{
  "train_examples": 39062,
  "activation": "gelu",
  "kernel_size": 31
}
Rows from block 4 of a small sound classifier, named by matrix and row number. Rows with one number belong to one neuron. Each number is 128 + 32 x the weight over its row's rms, rounded and kept within 0 to 255. All counts start at 0.
After each neuron's rows are labels from the 100 clips, of 14976, where the neuron reaches its highest value: "top examples" is what is common among them. Only what is clearly more common there than usual is listed. The data: simulated sounds of rotating machines with and without faults. In brackets: how many of the 100, against the usual share in percent.
# fc1: first MLP up (model.blocks.4.ff1.fc1.weight, 256x128), inputs 0-127
# fc2: first MLP down (model.blocks.4.ff1.fc2.weight, 128x256, transposed), outputs 0-127

fc1.174 [ 77 112 148  88  85 120 100 142 132 119 132  99 147  83 112 191 122 132 105 160  47 160 121  69 139 102 116 134 120 140 121 140 122 200  94 117 170 149 149 110 167 149 129 130 132 120 156  91 139 145 118 196 103 169 141 163 118  79  97 117 115  99 133 109 103 157 167 113 148 102 134 107 131 148 170 110 111 101 151  68 111 117  65 143  40 143  92  93 103 144  93 153 178 127 136  42 185 153 147 148 142 148 110 112 119 113 151 121  95 196 171 151  84 133 105 156 111  47 153 137  98 157 172 122 131  95 144 183]
fc2.174 [155 102 135 139 154 126 140 103 128 146 154 136 103 161 132 148 162 153  88  97 178 166 167 164  90 141 163 113 148 125 107  87  76 146 136  95 116  92 111  99 162 121  97 106 125 105  58 113 104 187 167  90 174 139 125  96 135 203 162 134 157  74 144 180 152  99  90 115 130 140 147  95 122  95  75  78 178 189 167 135 149  88 125 106 153 117  98 138 130 113 168 150 165 160 136 141 102 102 132 105 148 123 123 143 132  74  82  91  87  51  69  80 136 147 118 121 125 193 118 140 210 137  59 159 129  96 147 131]
top examples: state: normal (81 vs 45); piston engine (63 vs 12.7)

fc1.208 [146 135 103  80 194 164 133 124 159 128 158 138 103 166 153 128 123 130 148 156 142  96  65 180 154  90 110 149  95  73 128 137 161 183 118  73  88 138 159 148 130 167 168  90 122 143 108 147  67 164 100 103 163  77 139 109 158 109 142 123  90  91 139  90 143 128 126 160 176  91 173  53 152 125 127 126  94 125 180 121 136  93 113 149 121 122 193 116  94 139 138 136  95 157 184 115 114 172 107 147  65  88 146  88 151 151 137  82 105 145 113 102 144 143 210 206 166 137 177 170 110 101 107 122 116 117 165 162]
fc2.208 [ 47 138 150 164  92 124 108 165 124 117 123 115 188 165  65 134 113  99  72  90 126  84 128 137 223 141  98  87 123 141 173 164  89 124 147 167 158 155 152 139 126 119  88 194 138  82 152 146 113  86 175 139  95 187 157 121 138 142 133 173 127 181 107 147 158 142 108 143 103 125 138 106 181 106 122 128 135 125 134 123  97 115 185 110 150 139 170 104 100 120 121 125 145 152  96 192 153  81 166 144 165 201 145  79 147 133 187 176  75 139  93 138 126 153 155  90  91 107 118 135 117 167 156  81 121 168 148 126]
top examples: air leak (96 vs 13.8); piston engine (47 vs 12.7)

fc1.178 [107 141 115 133 141 107 135 116 137 133  93 105 130 105 105  60 148 140 168 111  81  69  98  97 148  99 124  84 116  44 107 134 174 146 133  34 200 120  86 142 137 149 131  88 125 174 124 108 117 113 119 168 111 129 143 141 155 135  88 129  97 153 152 123 148 111 127 131 125 138 161 126 142 190 145 154 119 155 123 135 160 143 109 131 130 132 105  74  73 107 143  69 176 107 127 113 155 140 156 175 147  94 106  83  84 172 109  40 153  66  95 106  78 112  95 130 145  80 200 172  98 115 127 132  80  86 166 166]
fc2.178 [105 112 143  98  57  89 130  76 115  92 120 133 122 169 114 138 194 152  94 118 110 191 131 128 111 118 178  97 153 171 113  68 139  93 163 109 101 143  93  86 152 118 176 126  78 154  84 125 151 135 160 129  92 124 121 102  90  74 151  92 101  81 136 140 153 152 132 151  62  96  96 167 106  99  61 140 143  93 120 119 106 202 144 122 183 183 128 118 117 133  96  81 118  84  80 126 119 150 158  69 116 136 100 121 161 128 120 106 116  94 100 106 134 137 145  83 138  71 137 133 189 120  76 110 183 149  66 134]
top examples: state: faulty (99 vs 55); rattle (41 vs 13.8); imbalance (39 vs 14.3)

fc1.217 [103 142 162  94 199 128 128  90 131 153  96  88 137 110  99 139 128 132 132 127  95 118 133 138 160  57  94 131 132  94 172 132 135 158  64 121 180 149  53 126  48  99 156 161 151 141 100 150 107 102 114 149  98 122 127 110 154 105 137 127 181 136 162 129 104 116 202  96 129 128 119 172 116 128 180 102  88 100 194 111 113 184 136 148 130 139 185 161  68 121 104 150 163 114 120 115 187 138 181 157 123  85 107 177 126 203  99 148 135 151 117 129 138  99 111 104 146 108 199 118 204 133 120 147 154 130  73 144]
fc2.217 [141  71 121 109  92 111  90 176 122 127 183 112 139 139 152 157 127  71 149 182 152  95 146  99 111 133 170 106  71 155 122 142 145 136 169 141 148  95  98  97 162  97 161  92 114 143 181 134 171 180  81 175 174 189 145 196 118 177 137 113 124  94 151  87 165 110  72 126 149 148 124  84 165 110 108 156 179 125  37 165 145  94  96 103 121 128  83 132 148 113 126 135 115 146 148 127  91 178  70 118 154 146 115 148  70 108 130 136 102 106 121 113  83 100 168  92 124 183  71 121  74 109  86 101 115 144 128 122]
top examples: state: normal (88 vs 45); electric motor (73 vs 12.5)

fc1.150 [146 152  92 111 141 156  93  84 156 162 116 132 131 189  72 106 152 144 140 145 107 153 154 118  98 131 137 113  96 155 181 136  91 138 104 102 152 209 116  99 179 120 147  92 125 137 161 113  94 174 133 133 139 106 139  85 122 182  80 120  96 121 118 121 132 130 135  99 186 157  46 164 138 118 171 163 182  50 106 131 125 183 120  97 145 149 146  75 139 147  88 226 136 137 154 150 137  94  90 155 123 178 130 118 159  70 118 160 176 147 131 124  99  95 162 130 142  60 151 178 180 141 127 170 140 118 119 146]
fc2.150 [120  76 149 113 133 139 116 130 127  89 145 167  93 130 145  53 102 125 152 148 180 122 134 107 191 193 151 115 157 136 133  93 171  98 186 181 109 117 148 108 166 146 118 151 125 126  43 161 166 105 156 131 101 110 148 121 147  91  89 165 132 215 109 105  73 143 117 121 110  94 131 134 152 127 153 170 129 116 135 144 160 115 106 128 148 119 126 222 135  76 102  93 138 190 153 155 194  97  82 111 113  76 152  81 140 153 130 205  90 176 144 121 118 109 127 130  89 102 124 141 101 122 145 153 120 180 137 167]
top examples: compressor (33 vs 12.3)

fc1.132 [115 111  97 219 161  57  97 125 138 137 158 174  94 136  93  99  94 117  82  85 178 124  88 106 139 130 167 115  89  50 138 160 164 119 123 121 201 136  86 106 125 159 148 175  94 164 134 144  90 103 149 142 113 135 103 126 189 123 109  95 105 100 145 149 141 123  57  86 130 183 171 181 168  76  96 109 136 142 136  82 113  98 181 151 146 156 107 135 121 138 102  86 125 109 167 140 120  94  90 126  89 124 160 149 133 173 114 156 121 106 133  79 112 108 199  88 100 141 105 190  82 105 148 110 123 133 139 114]
fc2.132 [121 104 119 154  88 166  58 168 203 128 111 115 123 145  82 160 193 102  97 114 143  93 147 181 116 159 149 108  80 123 178 103 157  73 131 121 112 144 111 192 138  98 171 136 169 125 133 139 100 147 115 122 149 119 138 112 119  95 155 109 146 130  99 163 140  81 115 108 155 109  86 195 175 146 173 148 126 102 155 136 112 180 188  77  55 164 149 115  98 104 125 103  72 165 143 124 141  97  98 115 122 100 143 136 141  99 167 165  80 145  85  97 145 120  76 191 141 113  57 132 170 130 105  85 109 169 107 111]
top examples: air leak (61 vs 13.8); electric motor (44 vs 12.5)

fc1.1 [119 147 187 132  71 193 146 203 141 137 125  74 162 115  77 141  98 153  63  70 129  89 109 117 175 138 156 118 115  74 151 173 151 158 161 149 187 143 129 134  85 147  57 113 102  91 169 124 112 151  82 230  99 188 130 124 106 149 143 143 135 144 129 127 128 128 178 136 154 179 123 161 162 133 134  77 128 142 178 128 125  95 137 158 151 144 159 151 128 112 139 109 121 183 124 145 154 146 190 143 126 114 127  94 117 190 134  75 147 168 115 139 108 111 188 154 169 147 127 170 159 149 110 144 138 120 124 104]
fc2.1 [172 158 104 157 185 147  97 108 120 122 141 142  78 161  82 120 147 122 110 111 105 171 163  89 104 107 123 135 115 146 112 100  68 160  93  80 124 134 122 174 167 141 127 159 139 127 148 170 197  92 145 138 191 136 118 146 197 139 105 159 120 108 132 188 109 165 109  70 162 138 155  73 141 163 137 166 141 180 172  94 140 138 143 112  80 146 143 113 137 175  69 169  93  73 195 132  90  81 125 101 122 115 123 152 150 112 171 113  91 102 130  91 131 105  49 132  80 141 106 154 132 156 167 178 130 121  66 130]
top examples: compressor (33 vs 12.3)

fc1.54 [153  74 132 143  96 130 156 193 184 163  84 170  94 105 179 157 129 122 130 154 109 191  69 120 102 179  85  75 111 141 212 126 116 165  83 130 104 177  71  74 126  73 140 162 156 107 151 145 109 175 186 156 145 123 137 119 152 105 137 136 152  87 102 142 150 124 157 102 146 157 103  56  93  87 140 114 141 143 149 100  96 105 157 132  96 169 185 137 103 121 136 128 149 118 127 160 149  83  89 141 123 128 156 115 136 144 109 117 107  83 148 170  52 167 143 131 142 164  75 153 180 128 140 144 150 122  96 163]
fc2.54 [168 128  88 130 132 138  88 161 102  87 149 158 181 160 124 123 136 163  83 118 136 100 207 121 129  92 106 162 120 130  62 176 151 175 160 168 191  97 141 146 153 183 175 131 138 165 124 139 146 164  67 184 133 161 133  91 144 110 164 126 127 120 103 129 131 143 136 163 109 104 106 100 152 132  89 105 124 141 149 191  99 186 129  56 125 135  74 122  83 139 109 116 123  86 157 128 118 163 182  65  88  78 132 121 126 162 177 166  97 165 171  74 120  67 136 125 122 174 185 117 154 105 115 158 128  97 133 114]
top examples: conveyor (39 vs 12.3)

fc1.156 [130 189  76  80 112 103 127  77  97 133 113 128 132 132 109 129 141 181  77  74 123 140 127  77 121  94  80 196 100 104  66 144 109  40 118 120 134 187 179 131  92  54 136 145  91  92 120 157 105 117 147 109 145 159 115 135 128 168 143 181 160 148 105  97 125 212 182 122 136 154 120 173 158 104  84 165  77 130 115 124 152 194 103  97  85 130 161 126 107 131 137 159 114  96 107 110 141 128 156 148 141  98 138 128  76 121 108  93 132 118 125 181 137 148 118 101 138 177 176 103 163 115  88  86 110 147 141  93]
fc2.156 [ 68  90 164 133  88 122 115  93 151  75  52 113 129 158  98 154 143 119 174 136  51 101  68 193 111 103 113 154 112  69 133 129 158 177 121 131 128 111  83 172 111 185 131 133  67 157 149  62  95 123 162 168 162 107 140 122 165 142 124 115 158 129 135 137 152 106 126  77  93 105 120 115 122  92 160 145 118 113 199 106 112 162 162  82 118 131 139 110 186 124  86  58 125 187 110 160 104 129  99 129 130 105  82 167 140 141 159 167 145 112 140 117 123 131 106 165  85  84 129 148 121 131  97 121 155 132  48 152]
top examples: conveyor (39 vs 12.3)

fc1.26 [114 127 197  92 172 160 100 132 128  80 132 148  93 182 105 120 102 145 132 114 144 107  95 142 139 133 162 130 133  56 150  74 110  59 132 172 150 129 119 155 147 109 140  93 120 126 193 140 100  64 156 120  96 169  97 124 152 192 176 159 109  86  98 102 100  75 129 152 152 163  88  94 190 131  81 115 150 160  92 105 151 151 114 115 141 171 185 124 162 165 133 210 120 121  99 166  94 126 134 148 108  67 145 127 103 132 139 161  94  86 104 111 111 172 154 158 122 101 148  88  95 173 148 201 141 107 134 124]
fc2.26 [158 111 123 116 132 121  89 138 149 162  75 101 167 159 160 172 182  57 110  95 122  90 127 148 149  98  86  62 116 196 124 160  94 136 148 102 110 102 144 150 117  95 148 151  78 133 134 137  94 198 133 177  74 177 136 148 137  86 133 116 189 156 150 119 173 121 100 138 128 176 167 101 143 125 144 141 136 173 105 108 131 192 131 172 134 122 157 156  90 120  89 153 198 146 166 148 100 165  89 121 111 156 125 156 165 121 132 106 157  70 173 157 140 114  84 199 130 133 125 112 144 116 139 111 120  40 130  83]
top examples: air leak (80 vs 13.8); piston engine (67 vs 12.7)

fc1.223 [ 76 116 165  97 109 140 119 102 139 143 153  45 133 165 157  64 212 170 122 166 153 120 100 101 104  80  85  90  91 129  97 115 120 123 131  77  75 132 147  88 121 127 140 141 110 116 158 173 124 169 135 144  71 102 110 175 145 143 146 108 143 145  98 123  93  89  96 135  83 138  88  85 183 167  97 130 164 131 135 115 108 201 141 122  77  72 147 111 142 134  82 115 102 137 136 118  87 136 113 101 151 184 145 134 143 133 157  98  97  67 147 135  87  93 214  90 146 158 163 164  86 148 153 172 123 104 134 142]
fc2.223 [ 76 102 110 110 179  99 117 190 132 101 108 105 163 170 120 146 131  89 131  78 135 150 132 225 148 141  60  58  89 163 162  92 157 138 153 113  89  91  92 116 133  78 103 120 111  68 149 109 151 108 122 152 106 134 115 155 119 113 153 135 150 148 153 146 150 123 142 117 177 100 131  98 111  70 141 159 119 184 164 130 135 106 161 125 155 117 133 117 105 122 109 101 149 132 133 171 121 122 129 139 130 121  72 191 179 153 197  90 172 170  83 181 164 129  76 153 143  69 138 144 127 167 149  59 141  75 125 150]
top examples: air leak (96 vs 13.8); piston engine (47 vs 12.7)

fc1.155 [132 113 131 106 143 131 145 161 165 197 152 116  82 191 138 134 113 135  93 170 113 135  85 101 124  77 165 105  93 128 116 167 108 161  98  92 143 149 139 132 146  98 100  96 115 143 132 127 167 123  96 157 127  99 102 171 130 200 176 113 164 139 106 158 114 134 131 113 127  96 132 122 100 135 126 136 123 132 155 152 116  93  97 120 134 156 212 124 154  97  88 117 129 177 180 129 148 104 108 132 127  79  69 121 172 121 204  52 149  99 140  48 130 126 183 191 143 126 134 223 114 120  78  88 137 138 112 195]
fc2.155 [129 119 102 156  72 134 143  77 120 134 157 143 138  87 123 135 183 122 102  55 178 116 174 139 159 132  67 142 139  97 157 172  85 129 109 158  99 127 141  50  93 126 109 102  80  89 135  85  79 138 163 108 111  84 133 128 107  50  64 176 114 137 124 159  90 135  69 153  76 101 122 110 125 102  96 139 160 158 119 115 121 110 135  91 127 107  98 148 126 154  94 103 178  96  71  87 134 129 117 157 111  97 136 119 121  92 139 167 102 140  82 149 101  68 152 100 133 166 124 133 103 122 206 144  90  62 137  80]
top examples: reverberation (73 vs 35.4); text has "room" (73 vs 35.4); text has "reverberant" (73 vs 35.4); state: normal (70 vs 45)

fc1.224 [188 122 101  99 134 164 118  93 205 125 167 137 157 102 111 129 136  64  90 100 168 154 109 104 156 111 182 179 137 175 113 119  95 145 175 144 126 116 125 133 129 111 131 126 132 216 156 171 136  98 141 119  90 153 127 194 103 127  66 143 118 112 104 149 141 149  81 165 154 142 130 155 134  74  99 101 158  99 168  98 143  62 112  90 157 104 160 113 147 168 123 143 152 117 169  96 137 112  28 143 114 171  83 161 132 120 159 132 155 150 170 134 118 119 160 132 153  75 158 179 107 193 162 139  85  96 147 144]
fc2.224 [131 133  50 141  94 183 121 128 116  75 111 147 141  77 196  97 102 152 154 188 169  69 103  97 115 181  77 161 156 159 175 114 125 127 126 164 171 177 127 136 143 107  92 130 161 116 142  99 112  91 120  86  92 108 115 140 114 108 143  84  82 102 117  55 115 140 108  73  71  75 116  59 109 128 128 168 188 139  95  91  98 139 167 132 114 172 149 190 136  59 136 126 138 120 157 157 133 144  99 129  91 121 103  96 109 126  59 100 137 146 119 141 125 131 175 112 156 146 108 103 140 150  81 148 145 161 119 141]
top examples: piston engine (33 vs 12.7); imbalance (33 vs 14.3)

fc1.51 [210 169 133 158 140 131 145  83 139 134 219 133 194 115 154  85 163 125 119 156 175 136 114 105  63 119 153 118 144 109  80 135  81 129 104 190 117 104 127 149  85 126 102 125 139 133  91 154 149 107 107 141 105 126 139 145 128 100 110  60  67 135 156 177 121 120 144 141 104 156 102 138 115 113 140 139 132 175 121 217 104 133 144 166  86 117  98 142 175 148 112 106 133  77 133  82  66 165  88 156  83  86 153  94 146  89  97 106 127 129 155 139 149 123 116 156 141 112  90 128 134 136 171 202 140 189 178  91]
fc2.51 [138 104 157  73 171 165 139 181 149 175  90 116 152 177  83 120  90  66 150 143  84 177  38 148 155  75 117  82 112 160 174  98 119 170 145 146 153 153 127 180 115 152 134 114 181 106 164 140 146 105 118 139 145 139 154 128 158 156 112 186 132 161 172  86 102 120  97 170 145 107 152 123 109 162 175 113 120 156 174 138 163 167 129 126 118 124 157  80 119 144 133 163 148 160 122 146 151 113 196 153 154 124 117 152  86 171 142 182 184 141  79 178 152 147 150 153 175 156 128 176 150 151  85 112 102  79 111 115]
top examples: reverberation (67 vs 35.4); text has "room" (67 vs 35.4); text has "reverberant" (67 vs 35.4); compressor (45 vs 12.3)

fc1.124 [122 121  68 161 124 137 106 133 112 145 132 120  99 117  53 132  77  99 160 119 101  39 130  91 107 122 161 207 105 118 109 140 155 109 139  89  44  90  83 168 120 108  84 187 175 119 102 125 114 131 119 116 166 164 124 183  68 187 105 110 108 161 124 157 154 169 159 110 139 149 127 143 112 156 141 101 110 143  91 198 125 102 142 148 184  89  65 139 118 107 122  79 151  95 154 104 158  97 146  68 158 169 160 134 140 113 149 126  79 110  97 127 154 118 120  92 118 128 108 155  85  66 133 153 162 104 111 137]
fc2.124 [132 150 157 132  97  73 134  97 139 128 130 159  93  91  86 121 105 143 110 137  55 140 187 112 120  93 111  87 135 132 184 126 100  89  81 148 149 111  81 163 172 119 161  72 126 111 156 133  48 150 153 124 119 142  90 100 178 120 205 113  94 113 157  80  66  88 133 152 106 136  62 100 118 104 114 117 157 112 124  89 165 163 121 135  91 165 172 145 131 167 123 128 135 195 126 132 182 129 147 213  84 133  88 131 163  84 104 105 140 169 138  92 139  65 143 175  74 121 144 136 149 122 147 142 125 120  98 109]
top examples: state: normal (72 vs 45); text has "fault" (72 vs 45); compressor (39 vs 12.3)

fc1.122 [132 102  30 100 121 122 146 164 155 131  88 111 175 171 114  76 146 145  67 151 130 198 116 148 121  82 159 145 117 150 154 102 131 130 122 174 164  88 137 148 161 161 104 124 130 169 121 159 116 173  98 125 113 139 102  88 165 125 115 152 117 103 128  84  94 121 100 148 158  83 114 140 107 120 119  95 131 168 114 122 124 136 167  50 123 127  83 129 162 160 122 132  91  89 165  81 129  93 102 125 137 123 154 134 144 126 132 190 153 131  98 180 145 222 195  66 134 166  76 157 122 155 117 107 119 213 158 106]
fc2.122 [133 114 197 147 139 159 130 148  82 136 157 152 110  81  96 106 123 149 145 103 111 102  57 128 123 173  59  96 172 117 224 159 135 124 137 158  62 195 128 146 116 135 119 145 136 113 144 150 133 114 132 175 172 163 122 115 128  92  70 184  93 138  89 123 123 149 164 158  95 144 129 126 148 103 129 116 112  87 124 152  82 117 164 122 154  45 106 110  57 103 128 116 151 153 120 102  99 160 128 149 157  89 143  88  74 174 126 163  95  97 150 153 160  88  81 106  70 104  87 142 146 136 136 127  67 107 163 156]
top examples: compressor (37 vs 12.3)

fc1.247 [150 118 162 118 118 141 143 128 150 117  89 188  69 132 126 126 116 116 143 138  98 140 176  73 143 108 167  88  99  60 119 135  94 140 127  94 104 127 158  74 121  88  94  62  86 132 130  78 138  73 202 158  89  97  89  82 132 146 147 179 114 121 138 112 106 114 132 173 112 118 101 134 127 193  95 131 100 122 104 128 147  47  99  76 112 165 132 180 138 148 158 186 138 206 118 187 121 171 173  76 121 145 164 103 119 130 122  82  96 144 148 113 202 161 134 102 151 128 118 145  88 133 125 178 124 139 116 118]
fc2.247 [130 105 101  84 167 143 125 137 141 133 194 114 145 112 172  73  71 162 119 167 124 129  90 144 145  95 107 132 103 160  87 206 164 125 134 152 138  83 137 140 143 137 126  94  74 146 181 106 149 122 105  93 195 161  52 150 139 142  85  93 129 124  96 140 134 140 102  68  98 130 169 132 125 121 155 110 136 130  82 170 151 149  99  83  64 143  91 137 121 126 161  68 172 132 173 170 126 116 145 178 125 145 101  93 101 176 124 120 132 139 194 134  79  69 113 146  70 165 159 146 109 105 160  92 101 147 172  81]
top examples: state: faulty (100 vs 55); grinding (45 vs 14); rattle (41 vs 13.8); conveyor (39 vs 12.3)

fc1.139 [110 135 117 158  71 134 119 170 182 113 174 141 122 171 151  95 130 100 204 197 124 104 107  97 141 141  78 162 121 116 135 137 136 109 156 117 200  99 148  89 141 115  79 163  96 109 124 151  90 105 123 121 166 145 100 123 159 116 146 134 106  69  67  99 135 120 119  99 103 167 102 184 154  71 107 138 114 120 128 121 105 158  55 137 128 157  93  74 110 121 162 149 173 113  78 205 109 104 159 131 138 111 181 117 147 107  72 124 121 116 135 156  73 161 151 108 151 112  78 123 130 170  58  95 185  81 144 134]
fc2.139 [144 129 136 143 203  85 140  86  91 169  91 180 159 200  99 130 100 163  94  80 158  73 145 161 147 103 150 158  92 121  97 154 147 193 102 122  61 124 154 104 102 169 120 116 121 139 103 153 169 131 129 107 104 102 127 185 147 156 158 177 129 139 169 143 127 124 160 175 155  95 138 161  84 144 179  94 140 112 166 122 176 105 177 108 133 141 118 168 172 184  93  92 161 150 174  94 101 185 140  87 114 137 127 135 113 123 159 116 103 133 171 141 153 143 139 130 144 162 153 119 159  86 203 194 125 148 121 178]
top examples: piston engine (40 vs 12.7)

fc1.60 [ 81  92 142 175 130 199 103 116 144 136 108 109 111 158 155 118  81 102 137 128 132 166 123  87 128 197 132 184 115 123 165 116 120 168 119 125 197 120 159 111  98 191 112 111 170 121 188 143 115 154 115 132 122 157 136 104 221 121 107 107  92 105 112 141 172 134 132 151 116 125 152  77 199 166 126 144 143  90 103 118 112 118 110 110 127 159 146 156 117 150 106 153 112 128 168 201 113 154  92 101 109 157 125 101 155 137 145 128 135 122 144  63 168  98 199 176 112 132 159 192  55 171  76  96 124 123  83  84]
fc2.60 [ 96 115 111  99 176 121 112 141 177  79 117  76 133 114  90 133 181  97  95 106 148 118 137  51 175  78 174 126 133 149 130 115  98 112 104  87 102 135 100 148 147  81 100 126 120 121  51 146 104 101 133 111 133 156 188  93  60 127 124 156 168 184 115 184 137 130 127 148 139 189 123 175 134 142 121  71 137 118 116 194 113  95 143 112 110 222 100 149 152 153  97 148 106 100 116 117 177 102 144 126 128 100 170 151 176 124 183 156 174 168 114 105 106  95  89 130 103 114 131 166 186 151 104 175  99 141 141 151]
top examples: air leak (82 vs 13.8); piston engine (61 vs 12.7)

fc1.37 [108  67  90  69 154 161 100 120 135 102 114  90 132 135 130 102 135  95 145  64 126 108  87  75 124 133 105 162  94 101  87 144 142 143 164  81 140 136 127 133 124 126 144 119 132  90 148 100 122 120 134 199 122 126 118 128 101 115 135 140 131  92 162 148  96 103 104 122 129 130 147 165 124 173 124 129 173 135 116 144 102 214 129 125 101 134  55 124 131  94 179 148  75 100 194 120  71 110  96 157 158 176 125 106 138  86  82 113 117 133 156  90 194  84 132 185  93  60 129 150  86 197 113  51 184  92 117 137]
fc2.37 [117 147 172 138 139 143  99 209 105 171 125  96 127 163 173 102 124 125 148  69 109 125 104 115  97  97 130  98 126 145 158  74 115  67 189  84 141 133  74 168 117 102 121  97  77 120 142 156 149 139  42  92 115 147 130 123 123  67  82 151 137 185 150  74 130 149 120 151 154 123  97 119 181 126  89 149  68 165 154 166  74 122 105  97 158  74 138 123  78 110 149 173  94  62 127 119 124 105 105 149 159 156 114 123 109 124 168  75 121 140 130  92 137  88 150  76 112 101  97 133 122 105 146 136 130 146 106 206]
top examples: state: faulty (98 vs 55); bearing knock (39 vs 13.5); air leak (37 vs 13.8)

fc1.239 [160 159 147  47 131 162 114 104 111 129 175 175  73 114 142 111 125 112 125 132 128  86  98 122 144  80 104 182 106 133  94  69 137 127 123 132 127 172 145 139 122  75  72  60 149 188 107  92 120  75 152 121 171 120  97 155  94 114 109  57 155  79 120  88 102 123 150  94 144 152 175 108  88 115 129 117 166 137 119  84 150 109 186 164 173  76  98 130 165 114  82 163 191 120  62  84 108  92 158 121 121 110  75 139 135 184 120 149 152 146 137 165 152 122 140 165 135 136 130 172 162 161  78 134 145 137 104 151]
fc2.239 [128 134 106 179 143 144 143 118  93 119 104 139 153  85 209 131 151 180 155 134 136 103 152 143 130 147 140 108 135 150 186 178 127 160 197 118 138 124 144 171 153 139 119 123 127  75 218 123 157 170 139 104 142  95 174 116 124 132 122 152 187 163  92 158 185 111 151 118  93 136 143 153 128 169 162  54 103 144 164 147 149 171 152  66 177  96 163  81 115 150 120 165 108 144 113 124 126 115  78 154  64  73 171 129 151 112 199 122 180 127 127 126 120 164 126 135  82 121 147  90 128 137 176 167 110 128 104  61]
top examples: state: normal (79 vs 45); text has "fault" (79 vs 45); piston engine (38 vs 12.7)

fc1.0 [180 113 134 138 163 146 122  92 169  67 181 115 127 152 110 135 152 129  44 115 142 149 158 134 178 106 141  79  85 129 101 142 111 167 140 129 137 139 154 102 135  83 117 118 101  68 125 205 140  88 154 136 204 137 128 142  57 188  97  73 133 125 158 141 145 107 119 109  92 132 141  90 115  19 120 127 108 143  80 151 174 106 115 131 159  90 159 131 150 143  80 120 156  99 103 117  98  83 109 165 132 134 146 143 193 121 150 107 135 171 134 145 122 127 188 127 120 119 131 107 116 104 114 104 142  77  72 190]
fc2.0 [105 126 150 130  74 109 119 195 156 134 110 199 104 124 163 146 113 157 158 166 181 137 160 206  87 121  80 150 152 133 169 168 175 107 108 166 162  76 144 110 120 104 140 155 138 180 138 112 144 191 144 156 170  62 124  88 174 101 117 109  79 113 150 135 164 124 120  80 103 158 128 119 117 104  81 101 139 129 147 112 119 138 100 103 140 165 220 156  99 121 134 119 116 146 131 125  79 154 126 162 152  42  80 152 147 110  98 149 168 119 154 133 147  98 182 127 190 118 145  96 102 186 119 150 156 106 127  98]
top examples: state: normal (80 vs 45); text has "fault" (80 vs 45); pump (32 vs 13)

fc1.25 [ 73 134 169 134 113 111  95 116  94 139 137 127 185  99  66 180  97 134 103 169 106 129  96 171 142 121 139 119  88 139 116 140  86 167 122 151 129  94 160 131 128 114 119  81 199  57 152 151  87 144 150 144 144 220 136 120 144 130 120 119 143 106 129 124 189  83 107 134 172 158 144  84  88 131 155  96 146 119 111 120 142 135  97  96  88  49 110 151 113 133 102 116 155 176 103 106 156 122 117 156 176 153 141  49 157 210 105 142 166 111 163 122 130 170 134 145 100 143  85 163 135  96 206  89 123  89 154 132]
fc2.25 [ 87 145 184 107 153  97 125 119  93  75  98  91  86  62  93  62 161 111 108 134 147 146 139 148 128 139  82  82  95 103  83  90  86 130  72 183  92 154 112 107 139 110 123  74  80 137 112 102 116 153 110 107 120  98 149 100 141  77 120 120 142 109  69 130 151 153 164 127  88  87 131 166 106 115  79 122  66 161 111 157  94 111 124 154 133 105  58 112 108 110  71  98 121 150 126  79  83 109 145  78 124 115 164 115 132 103  64 117  88 129 163  92  51 115  86 132 114 158 132 137 125 144 111 143 107 168  52 131]
top examples: state: normal (90 vs 45); piston engine (54 vs 12.7)

fc1.177 [122  94  93  77 120  97  87  91 130 132  94 101 143 108 124 146 182 123 171  91  81 122 149  78 123 116 134 160  73 105 112 140 133 178 168 132 129 102  86 117 158  80 137  43 142 153 161 122 165 150 115 113 122 108 184 122 107 166 157 120 103 161  92 108 121 119 143  86 190 141 101  78  69  61 111  67 147 104 110 158 127 106 140 122  77 100 133 132 118  97  87 124  63 110  91 131 132 124 134 152 162 105  93 146  84 108 105  51 149 172 132 145 135 113 163 156 145  90 125  66 180 135 141 110 114 152 185 196]
fc2.177 [133  87  98 152 199 142 121 136 152 115 144 117 119 168 105 203 106 184 211 175 146 105 156 140 100 142 134 197  75 132 108 144  92 114 139 105 102 188 125 121 120 155  92 135 114  92 137 159  81 129 211 104 166 139 129 131  96 140  96 141 123  93 121 176 138 186  79 146  94  97 112 140 207 115 121 132 158  94 161  74 130 100  99  91 170 119 173 159 165 100 146 141 129 138 111 124 117 133 149 154 142 176 116 152 131 116 123 103  83  78 132 148 168 114  62 143 144 108 166 170 130 147 101 109 129 170 107  57]
top examples: state: normal (84 vs 45); text has "fault" (84 vs 45); conveyor (38 vs 12.3); machine: piston engine (31 vs 12.7)

fc1.58 [ 71 172  86 124 138  67 147 166 110 116 123 162 143 174 126 116 130 140 174 138 121  97 129 181 144 136 132 125 138 123 159  99 157  95 145 110 175 150 145 189 122 168 189 146 170 136 176  51  82 140 121 180 202 153 142 142 203 162 159 135 139 120 105  65 126 163 101 109 156 160  88 100 172 151 133  50 111 150  87 114 162 119 174 113 141 159 116 162 122 102  64 143 120 101 155 110 178 135 134 114 112 143 124 156 140 109 133  88 139 127 130 118  94  83 124 138  90  49 151 190 113 128 180 124 117 137 141 159]
fc2.58 [160  92 150 137 162 141 144 150 144 118  63  79 148 104 100 142 195  95 147  58 124 110 185 167 128 151 114  68  91 116 138 103 124 108 162 120 128 174 162 113 190  82 116 159 180 134 132 107 166 123 139  95 141 105 141 145  89 112 159 132 159 130 104 159 108  64 145 210 100  92 133 161 133 114 115 158 155 153 124  89  78 135 173 106 125 190 175 186  92 127 117 105 129 119 110  99 137 110 106 131 143 105 109 120 226 144 102 122  52 179 123  98 162 118 145 186 120 178 147 108 116 149 157 134 121 159 158 134]
top examples: air leak (86 vs 13.8); piston engine (57 vs 12.7)